python train.py --encoder_arch="mlp_mixer" --model="segmentation model" --dataset="seven-segment displays showing three digits" --train_examples=97500 --image_size=48 --crop_scale_min=0.8 --horizontal_flip=false --color_jitter=0.1 --num_classes=3 --encoder_norm="layernorm_no_bias" --encoder_norm_position="pre" --encoder_activation="gelu_tanh" --encoder_mlp_ratio=4 --encoder_parallel_block=false --encoder_dropout=0.1 --encoder_inner_norm=false --encoder_drop_path=0.1 --encoder_patch_size=[8, 8] --encoder_conv_stem=true --encoder_layers=14 --encoder_width=192 --decoder_norm="batchnorm" --decoder_activation="silu" --decoder_widths=[64, 128, 128, 128] --decoder_blocks_per_level=1 --decoder_block="bottleneck" --decoder_attention=false --decoder_upsampling="nearest_conv" --init="orthogonal" --residual_init="scaled_by_depth" --optimizer="soap" --beta2=0.95 --lr=0.0025 --beta1=0.9 --shampoo_beta=0.95 --eps=1e-08 --precondition_frequency=20 --max_precond_dim=512 --one_sided=false --adamw_lr_other_params=0.0025 --grad_clip=5.0 --steps=8800 --batch_size=64 --epochs=5.8 --lr_schedule="linear" --final_lr_fraction=0.05 --warmup_steps=880 --weight_decay=0.3 --adamw_weight_decay_other_params=0.01
Rows from block 11 of the encoder of a small segmentation model, named by matrix and row number. Rows with one number belong to one neuron. Each number is 500 + 40 x the weight over its row's rms, rounded and kept within 0 to 999. All counts start at 0. Numbers have three digits each.
After each neuron's rows are labels from the 100 images, of 14976, where the neuron reaches its highest value: "place" is the part of the image that holds the peak; "patch colour" is the nearest of a few named colours to the mean colour under the peak. Only what is clearly more common there than usual is listed. The data: seven-segment displays showing three digits. In brackets: how many of the 100, against the usual share in percent.
# fc1: MLP up (encoder.blocks.11.mlp.fc1.weight, 768x192), inputs 0-63
# fc2: MLP down (encoder.blocks.11.mlp.fc2.weight, 192x768, transposed), outputs 0-63

fc1.652:524534454571467498514485486496543491516510483507537497553502513520468460545471557537542434504476514503532532547404421500537514549528498520484472473539479563551443481528447554485565445549454525
fc2.652:502494537489507540523499528491493485480180519478479476481495474498479518522526496480531510526497521521499447508530556489462505476513490464522524479487469475480502500466537489500528479507522502
place: bottom left (52 vs 11.1); middle left (38 vs 11.1)
patch colour: black (43 vs 5.4)

fc1.761:546456597540509514429556444490577501536541499481538466514454446478510449496470510518521490501492486555520494535439497429490591558530514515497496481562464509563519420509460507487525552513443515
fc2.761:490561443531504529551459554521448482458234532533470500520508525501488545490499549465523488519500545487470476518555517502491446461507516452473484457509550500475468491524546509513514424523503500
place: bottom left (41 vs 11.1)
patch colour: grey (81 vs 36.9)

fc1.371:548567540492488421490492563440514509431492516491554613474493438490467572499501426436503525452455481509544466508423460479494466503521528514508523499465536508431471430572509499473479437555503499
fc2.371:505505518510527612476494457525494488532214511487498428500499499511508470529507540494499519482504485458455509471538553474465524543515481504529494539561498522528510455469411542561517599486461491
place: bottom centre (28 vs 11.1); bottom right (27 vs 11.1)
patch colour: grey (67 vs 36.9)

fc1.678:562539523520497474601455521522554496509499479447496542567461511451472493563568492479483474496445492569520448515431490520494498501568534483485522435517547458569525485524509442520474531533492433
fc2.678:517480516503493479438534529555457515506269566535481530503508522557532478466483453533490477505535517478387533491515503510488553541504464503508464559526479485493478487491434529508468460474531492
place: bottom left (29 vs 11.1)
patch colour: grey (62 vs 36.9)

fc1.89:564463458537506520522468504476587556546519556537538515505497463470492562482544452499479533478529514576532475566438500503560566515528534478511478433484500482472535466557490545509520532546568471
fc2.89:466521513480473506474474513489461477478344524518505477524515530517510479546550507558486455533535509448475504456505415542520477494484482489474502539484554477486494496545519477475435486470458556
place: bottom right (50 vs 11.1)
patch colour: grey (82 vs 36.9)

fc1.702:546514456546465502494508478486602464530491478490547534467540491487486502512481513409491423470522505526490517558424439521524550586521529414448462493520515480525508448403473471474446519480495547
fc2.702:524494486465519432556484517514470520509264470499458461507446505515464531524521456502480519513508495502522451527531596463505458468504465531501538474497493527495482505544571461528561452523518502
place: bottom centre (35 vs 11.1)
patch colour: grey (81 vs 36.9)

fc1.333:554562487543456496564500522456581407457507537499511578498506497496452557512536491488480505477475474503541520519392477441518479498563511487527512394516514466562450429468486482493500491546464528
fc2.333:504504502472511527476480500522456497514119540496498484488480519501509478499492485539529478481499524503459505507518510492487531525485458524474516521485469502500513558471515502518504500473515513
place: bottom centre (33 vs 11.1); centre (27 vs 11.1)
patch colour: grey (69 vs 36.9)

fc1.162:502510485506477450490477544498440468537506509566497527462456474547491576502520483514489499499464460555492451493595522517521506477529484533553539546487480539441550488479560505547473489507562432
fc2.162:520523488482510599496509449472501502471716480496465506533570546492505489509515528499462508531530507491479553448416442494466547528497521485478464498542514518549499512528399490446462584479453568
place: bottom centre (43 vs 11.1)
patch colour: grey (74 vs 36.9)

fc1.420:468486539485481470435509510481520498463531568511466430501440458534493496543477506502540473492512457507393501485509502561494520497460478489450458541524511504509426482553388492478463415414519537
fc2.420:476513461512537534531478490472481468532641451466498545494493551513498509516490494442467544515471544501556456532515532461481464502495540515559529494485459553422560520461549523485554539515444497
place: middle right (42 vs 11.1)
patch colour: grey (87 vs 36.9)

fc1.297:518553504426527578498495462504496415533501500518587561419512433527502569495526542408551497506487478469477407508533530454489557520504530506509483500454602478461426555528582507507546488516505525
fc2.297:510508508530534412478478538451505571517474412497432422523509534479488451487518457561481530409462567512483483552516458527455443453465483547495512485513447549447543495429443488530530478508512495
place: bottom right (34 vs 11.1)
patch colour: grey (62 vs 36.9)

fc1.722:521526512527552447452524516552509461519509541490452552547431508496464482510487496473499448539474513586439485572516479510462461507482517515495465512482514569582504535481557522490456472481467436
fc2.722:513464529479510579515499508437465473486586464513487486496528468519521489522450498500471507526530507518502466448518471513522501510495455543557476468585526467468478458535441502477530522533495570
place: middle right (29 vs 11.1)
patch colour: grey (77 vs 36.9)

fc1.767:511456559588513461428572479492546559578485480491477538558512438461439497482491469528489539500511540533480446490491505513454504526551496545527548549509558486544544425488567493455497509445515372
fc2.767:524469507455576612503523530571454482482536485541494509487488575531537493460469521456488498502525476451433567499487447517478462597534508497427423480582558462536502512490443520514454516511496559
place: centre (38 vs 11.1)
patch colour: grey (87 vs 36.9)

fc1.249:523531410534498541536461526431590543500518535457525466526560490442495492527517518515432506525532519519576480492463485506511486512466471522445480509563561452519530495554518524473588472535521533
fc2.249:478524536460503452505456498547466468459217493490492533469455512519498556468520536515520477474510475488530522488525526457498470484492504455494473498485476479521527499453536502525460509540516485
place: bottom left (35 vs 11.1)
patch colour: grey (67 vs 36.9)

fc1.439:571495616447516485478548469527478461515493535449483566466458504450497540502488463467514486482430483535500527526494517389512608525539504471497574479447512476481506503457561544515458509539516402
fc2.439:498473479519512525459522541500503523464719469551529410496480521432514466441488493479476492504501548499448502477515471508483483517535507503493457498532515495497515500555463493515540488494507562
place: centre (60 vs 11.1)
patch colour: grey (63 vs 36.9)

fc1.623:482511448546482469498485440495599548519508528540555528532483469460418489559466462532482524528508533478569467503453452530517471572503603559532495485503474527549469470546436415482544502537454497
fc2.623:451511550457513565512548562473450465513279519457503491497539470518514501522488538478496480531488471496457508485518556519475486514497468479484502549540507521503522466468507530515473516468518495
place: bottom centre (33 vs 11.1); bottom right (30 vs 11.1)
patch colour: grey (75 vs 36.9)

fc1.419:526535465565569451516496601486527495450498502529524610516499480513494510513563495446459500492476480551538542494429448544498479523514544489573512468541484524567483479481467530525488473516509498
fc2.419:515503522498479513511540467525472493534207533499479470499531520497523471535474470537524482511508483450478473497526536484499498531480451491518516486559528480490467471515550498504498512505491509
place: bottom left (59 vs 11.1)
patch colour: black (27 vs 5.4)

fc1.268:503539422543499490515427554456534490461505495506534551543522435474505565502536446507560452499509550541592522525450459544525478532440531475579446479505454498552465440536458488521493422527526493
fc2.268:475493518489458513489472485512497462502188529476515486509513517510500512546512498512478494511522502488488468490519518485467486529484503519474494518490513521482486480500485510477512505510474521
place: bottom left (35 vs 11.1); bottom right (32 vs 11.1)
patch colour: black (31 vs 5.4)

fc1.658:423519374524569489483462507569480477502494542550539486542539526495473517549502504464533475489478514532487601543442444447508452528438449415488430520536563483533536536528509478492519458492466557
fc2.658:523450494474439469527558499451520506499276515486513490477509467490527506497503465538463532476539508484516404490563539582551503481538523554523528507480467485450478464485494514480493476484525457
place: bottom left (30 vs 11.1)
patch colour: grey (62 vs 36.9)

fc1.130:523497480479540496500500505439591573472499574510506493471519399469502513520560490527456552545474508515531483512449493504526444542559511515538531484534554470414495474555482495480512492459574475
fc2.130:471529497449510518517493478520462498498258519501522513539502540533532484518503522549532524467553496442468542480520456518454518486504518488477469546470491506468527506481506487493459531474468519
place: bottom right (33 vs 11.1)
patch colour: grey (85 vs 36.9)

fc1.127:532554500491438505571465487461528508493504542557482501554580551506466440491568505539525476509465524515551480502402410493500470523550498475470496478524486519533413391507438501519470505569501525
fc2.127:508473480493479495496477515529528477516157500475514507487458518542520536502486501476500500515498483490510534525489575492497522519479500497498513501450499528473514539505535508506533468497523502
place: bottom right (32 vs 11.1); bottom centre (31 vs 11.1)
patch colour: grey (75 vs 36.9)

fc1.312:486522521460506518492482517461468510480511476576472498518378518512467518470559407467530536526490452507489591524523510509445449544481501521521574525476486561557447489542501476542501449510546544
fc2.312:548498489526511529481513486517502524545406519485506541499535471541538460543479540521499495412492540534484413484492492499529539456520494509543542563533511486493556497410488470449506556549428519
place: bottom left (28 vs 11.1)
patch colour: grey (72 vs 36.9)

fc1.101:488449428504597539483540460507580555507517517524474454463550432464470405457497502459507440500479489490536421581498511513476458526558583522538470466518518529552494479516539468457527569462522450
fc2.101:481507558394458442511478576448475447502505497486498582521509555521536497511509471555507570516560532483476502425517387505503520515464465498469512471484536483449513509530492473542459424502501523
place: bottom centre (45 vs 11.1); bottom left (27 vs 11.1)
patch colour: white (34 vs 1.6)

fc1.447:559485474516504515569447495464557476512510515502512542516554421475481585472563487477497488480555509457578488474404477437441546529569447547511503442547496480472463433516546432539491546564522468
fc2.447:476536517499514512470503504525494548507171487516483466487480510501537499493500504534516489500480514475488520524539503528516468472485489479489464524512528527520521539475517542490502520463490507
place: centre (33 vs 11.1); middle right (32 vs 11.1)
patch colour: grey (70 vs 36.9)

fc1.58:475523452509529476441513462517535518527544495486515467538557557494499457580446457514478509487477518480547499467479456531475452496496501524497416621509513472565473511545406436445496425455490499
fc2.58:519498564462508488533571578510445529499314467476491535475500438519522536484497460506514545495520478444515444563573604484488503451500522501493556514487478543469506438411569507520494528536531521
place: bottom right (29 vs 11.1)
patch colour: grey (79 vs 36.9)

fc1.220:533502404507478538564456513457528530502519516503484517544572469468413530511534472443460553530507540483526426490404506447534461549582527502496531516495497462486497455510523468465533559572551507
fc2.220:495524533461499463491526498544500512485225486499492504495501511489540506516509494523464503504511459506524527469507464542479512502505485494470472518494491499493510493533505528503491482442527476
place: bottom left (38 vs 11.1)
patch colour: grey (84 vs 36.9)

fc1.470:546531514475467507552458424426570496474486465493543423503485482452509581539530519538484477466489501444542506483503448470591585513505516534502516494524444392451480475582483510556541483573493495
fc2.470:475499459502504505494520500552517511460357546522473479518481573496444497451547514478499477486521530514482491532425513507456460444549523457505510538492496544513515516508496435488512495470478517
place: bottom right (33 vs 11.1)
patch colour: grey (68 vs 36.9)

fc1.99:504548445515475497553496520448517478491495513574532566504540509529468510484565454448484478528512485469538505483422405535523468457538480480524492507493530452456452433489584511489522469450480501
fc2.99:513445453491507514489473467530526506519178508475495479545477479519546501512489489546468508483498509519502485514496556486459519521529489497512513510482474519499497497469457494507492505494509496
place: bottom centre (54 vs 11.1)
patch colour: grey (76 vs 36.9)

fc1.294:488511471560484472485509505473566523547506502536496497548540529435441440506453432523445531525528556477511526448421469460516459512493487490476484504604520485567530421473460510516500512534485490
fc2.294:524471523458514490508550524526476498462246521486526482490450492511557521480503514458516505505495437464524489527505526523499548524523515530470509520469440481508481496481547517495501480507534474
place: bottom left (27 vs 11.1)
patch colour: grey (70 vs 36.9)

fc1.423:542488446539466530556455557512507518487521518521520487494571458516501566503572490477540510511500461477521501495434422542515519502552569484476499473553483455411495417492477496538509505484501568
fc2.423:507509480515520474505460476503521514522159505521481493532465533496482491491487509502456474531493472536522525510497537470508532492469484495537520503475495536511493510506506487498530494497523461
place: bottom centre (37 vs 11.1)
patch colour: grey (75 vs 36.9)

fc1.450:535513471470527505560446526441553514449501484508509578467556476545505550398550490516537486464537537386585487486435529486461546545525476514521523472493500474439426437554510564519455547568475451
fc2.450:487502505517514537484447454522477482530230489512525475494444512521493462524440516457459478520439449519481566486509522451512488523504454474491490538480501569498529527512508478500575510512508505
place: bottom centre (44 vs 11.1); bottom right (27 vs 11.1)
patch colour: grey (78 vs 36.9)

fc1.705:504498474513519516466515443513532522493499457525495508523483459480504492439418507492465485511501591485439446467577608512496526499511539540508547558481519577472504510481561459460466510524506430
fc2.705:524533538455511502497443518481473530517806462474500489490500485501503510510518513537479490466509451507483574455487401517513498562522486493459438480537500444539519513503430487520512497517500518
place: centre (45 vs 11.1)
patch colour: grey (88 vs 36.9)

fc1.579:504491574500514462505515468501515537512540452451478495545456557445480393566448512486488509517488525544471492483489425496492452514456516501449512557489501550646505521476439474497454527461526465
fc2.579:482529495461489542486516565510462457508691510493534507498471517519517554486471471450535482520511474523522476506545616513506503544530467465552518436556499442485465460533527548481514469575487483
place: middle left (36 vs 11.1)
patch colour: grey (66 vs 36.9)

fc1.431:439475618435523614568532490443469529453483499471489512472528499478450551473476484470500515418513558509440484491582552472503475467546524543555525483514463485568533528516516524474466504472534465
fc2.431:515540492511447413456533489496463517525787488480485518517495538471556454512482485517492517495518496510549495453530391510473511524504477515460490533538499508475503540548499513530521452511444483
place: top right (53 vs 11.1)
patch colour: grey (61 vs 36.9)

fc1.303:525514453597508516462466487446558541510491510508535520497555423513450528583507517506499493481513513486518439501414491545484438519509505532561496526562521407512454444545501481436516468503534499
fc2.303:479477498461508482507513464540475483500256488443507506509488529502508493485509499512500542533545527416511533490574468506514500539497511478471487532520518508505486497476432558533501511505508493
place: bottom left (37 vs 11.1)
patch colour: grey (64 vs 36.9)

fc1.675:542403444547516530505457507489568535531498450462443530526484417415488471480504541527435537547518517506509435460531524530491508496531533511440471554517454484511518514537513452532568551470447501
fc2.675:508562527463531464531527510488472513533488530554485462459456501549507592478540509495565485471496494524478510547457448497516508481494462511506518454526541448493541458476493505455441420538554537
place: centre (42 vs 11.1)
patch colour: grey (81 vs 36.9)

fc1.106:497523428535549498558460540489504550454519517504466552484540540545493452450481497440471464544469491496562506559401439484495465516526537483510492539495519525500469469504454552498462438558508564
fc2.106:498481515477482496524483500469530494496152491496523490515474491533489476535499486508507500486505456458503509475531517493545506521501469519510514515513492493506486500504512465452531497484474498
place: middle right (34 vs 11.1)
patch colour: grey (78 vs 36.9)

fc1.97:486484456513539538470562453574546504499498504477460559561568452485477462473451548403494453564498546469541443470470547501434520504566538565483506510465572546526459493470569472436481510509465427
fc2.97:523506572498524485512471539433400478530663404504521489447463503521535494498503485559490519475473454534517576444608443530533450545487470481458463554498492463470509491484511505509524498504589518
place: centre (45 vs 11.1)
patch colour: grey (74 vs 36.9)

fc1.468:560456596545494466509487499497553502499458459489462542552470377459461508526472541433528545452485470485463453503501507502469486513546536515459542562477492507528483443434507498515473480439497493
fc2.468:454557447501547594507485508533487491543591444516487503435465596532502506481440499493513424531494526539475511472479500486447506516462486520516467442529551539489521545528528518493550522554443476
place: centre (40 vs 11.1)
patch colour: grey (84 vs 36.9)

fc1.688:501545465482522509562477535472498523466518517544447475521472503541497501521592514439535502511491448461496489570475484524450449548523566482451533469529489520475434570542451508487551416431552591
fc2.688:484496485511497506463471484506484502520244523518503529490498510529454475480520468573531473463470499509495512476529492508497510463466452490530549494515462455496521461464566517488518516568475461
place: bottom centre (37 vs 11.1)
patch colour: grey (72 vs 36.9)

fc1.157:515484540547511496445507463540524548546503497436520516557507523434492451529483525521495547511515520457473482466461526397486552519574457499506516472479552507486540449468503460448411558511506430
fc2.157:495528512524523466506508535571483491483746461517473526470499521495528518466493499509506473480469497539473565484540449557514478510534541484439436515528530502509486524515438517519494481482524492
place: centre (56 vs 11.1)
patch colour: grey (75 vs 36.9)

fc1.283:521449610523457475499476485484505551528489447466549418459533506431501470521501459547462462492497496480455448456481413500491511547510526524483509484492428499480531366429472468509445560498527477
fc2.283:477486465468469516544517515529549462474538533543504543568472565537513530493537575408483485551490470474534523566476702473473500432533555434495508512497540556503466558576497551528535445473505483
place: centre (34 vs 11.1)
patch colour: grey (82 vs 36.9)

fc1.363:484480549513499539484489494546510509545507507491445419556496557533458366514459556497529515505504514549473480523485522556452471497465519518449469575555520527651500529513439487413484495452489474
fc2.363:503495485460519426491573549480468518539554494469526605442457425491555552494464475473524526540469443471530463543555508481538469510543457494526512510499489496454521444419581510467582446520540477
place: bottom left (71 vs 11.1)
patch colour: grey (63 vs 36.9)

fc1.479:498532478517498520484525543506510514499507540520526551574469404514481519486430538436479557508538517536585543513485506552571514499506522522545504486468544544466490537536509472454542455520486494
fc2.479:536544520475497536515460498496440454515352444531459475467547504526464526464510501560538480473461522551471495496528415494483453509480475492512498465535538483470524438472479490525479571558468551
place: bottom centre (38 vs 11.1); bottom right (36 vs 11.1)
patch colour: grey (61 vs 36.9)

fc1.509:466482474530483535566516527508549514486534510572481545602489518501453511403459435507507586530550513446497545515494477562444423512469558564552542529476447551538489561470489542540539444468474542
fc2.509:512505496482524556460464555534448501561370442499526490452464461491491462566526535537522371487486449561476525513521451522515538503533479487490484549497546507523524396510642456480509546521464539
place: bottom right (34 vs 11.1); centre (32 vs 11.1)
patch colour: grey (90 vs 36.9)

fc1.64:523531509497494540519485505488609521532492567546472560510511478496559495482575429540468536486495498498551508537383510458524505565496513463513467461488541475509506459553460513537525537542488540
fc2.64:475482485506496435496481498531469472479195539477521491491517523526494501504496500501541488499502514496475461500522470515530485486507491477528535528482514514469489512500539466510468492485474476
place: centre (28 vs 11.1)
patch colour: grey (77 vs 36.9)

fc1.328:525523391565496507567455521504599479484469515515494483588413445462446543473525514529479534473466536489549515526425499468506534460476501482528487517569514491520490421566558501506564482536466509
fc2.328:516486500486515521481486497490459497498187521505471488484530495514488508484510500508524493509511507531485501494491437508471471497523512490485489499506493505487499482483443502503489525496514503
place: bottom left (58 vs 11.1)
patch colour: brown (63 vs 33.5)

fc1.725:491533375489496479580497523547453541480518494509465433530547536474474487479488580525517483563533527502476513525566457587481449478513530500505570577545507475526486508553490473596573508492474488
fc2.725:527413538489509466498518524477536480525320486539532539488443464538500534517492491492476549478505407465545537477435548470547557548493473492490449484463466500505540480468475520462538454477528483
place: middle right (38 vs 11.1)
patch colour: grey (68 vs 36.9)

fc1.32:496444418575526517526480545515499532504512500539536468592506485485459485554477486523515505563500473484575570491493458504510560513473469426458444510537490526533519502550496548540551437521519556
fc2.32:488507529527459465521541493522511509503232523514476480428544474462528526460529510507502480453505522516488451532479518528522486483505504533496518433501478470536497499491524487501449479513486466
place: bottom left (40 vs 11.1)
patch colour: brown (61 vs 33.5)

fc1.206:496476474573540556485459530529571536503502513572488570603493518479477446455539510512516527508495535542527523559405524475507487511536494488485476550532526485601478446475503522497489447528498472
fc2.206:528506518474499457501512485518483510530183502458511468440471504503500513525503496484519482509456452474516486483535466483517494527498469501494500516498519501501508508480528477495502505525522523
place: bottom left (35 vs 11.1)
patch colour: black (28 vs 5.4)

fc1.246:504496564444476486470481486472480496487498526525556465411520500511518530489516496545509501455508492465453531445529518432547504523492487478484498469472490420373484455469508488485471558491582521
fc2.246:506555444517496479537463445497525540506668469464478458566467566476473481541513533470450533514490484498524501562455521493441513454516550517453502502472501552542537561536497504532499486455434501
place: bottom centre (35 vs 11.1)
patch colour: grey (77 vs 36.9)

fc1.202:476567452545507479463493472460536488523507448480486533531569564433489403509492518472461436481513588465533488529438439505484458539537502535502502493511542491544512470434452516446469577467505475
fc2.202:547443559462503463521567537511442479483360483492533476507445469575547551519476481458506538537500440505567515471526662522506513493473498480481486508474498472447474531547535516534526452517514507
place: centre (34 vs 11.1)
patch colour: grey (70 vs 36.9)

fc1.758:562534461518505469486501440481530519535495517498525542512537487478524504484590498551485479493503505488583483559408390525537516501587455500540502506491500529461514431482517507525576504509445524
fc2.758:476481485517472549487497525503488515483192498532486458508475489502461492514524526502508519491525490470500531511505554514501506527482500446503511489494509510524495522500514492481483489475541516
place: bottom centre (29 vs 11.1); bottom right (28 vs 11.1)
patch colour: grey (64 vs 36.9)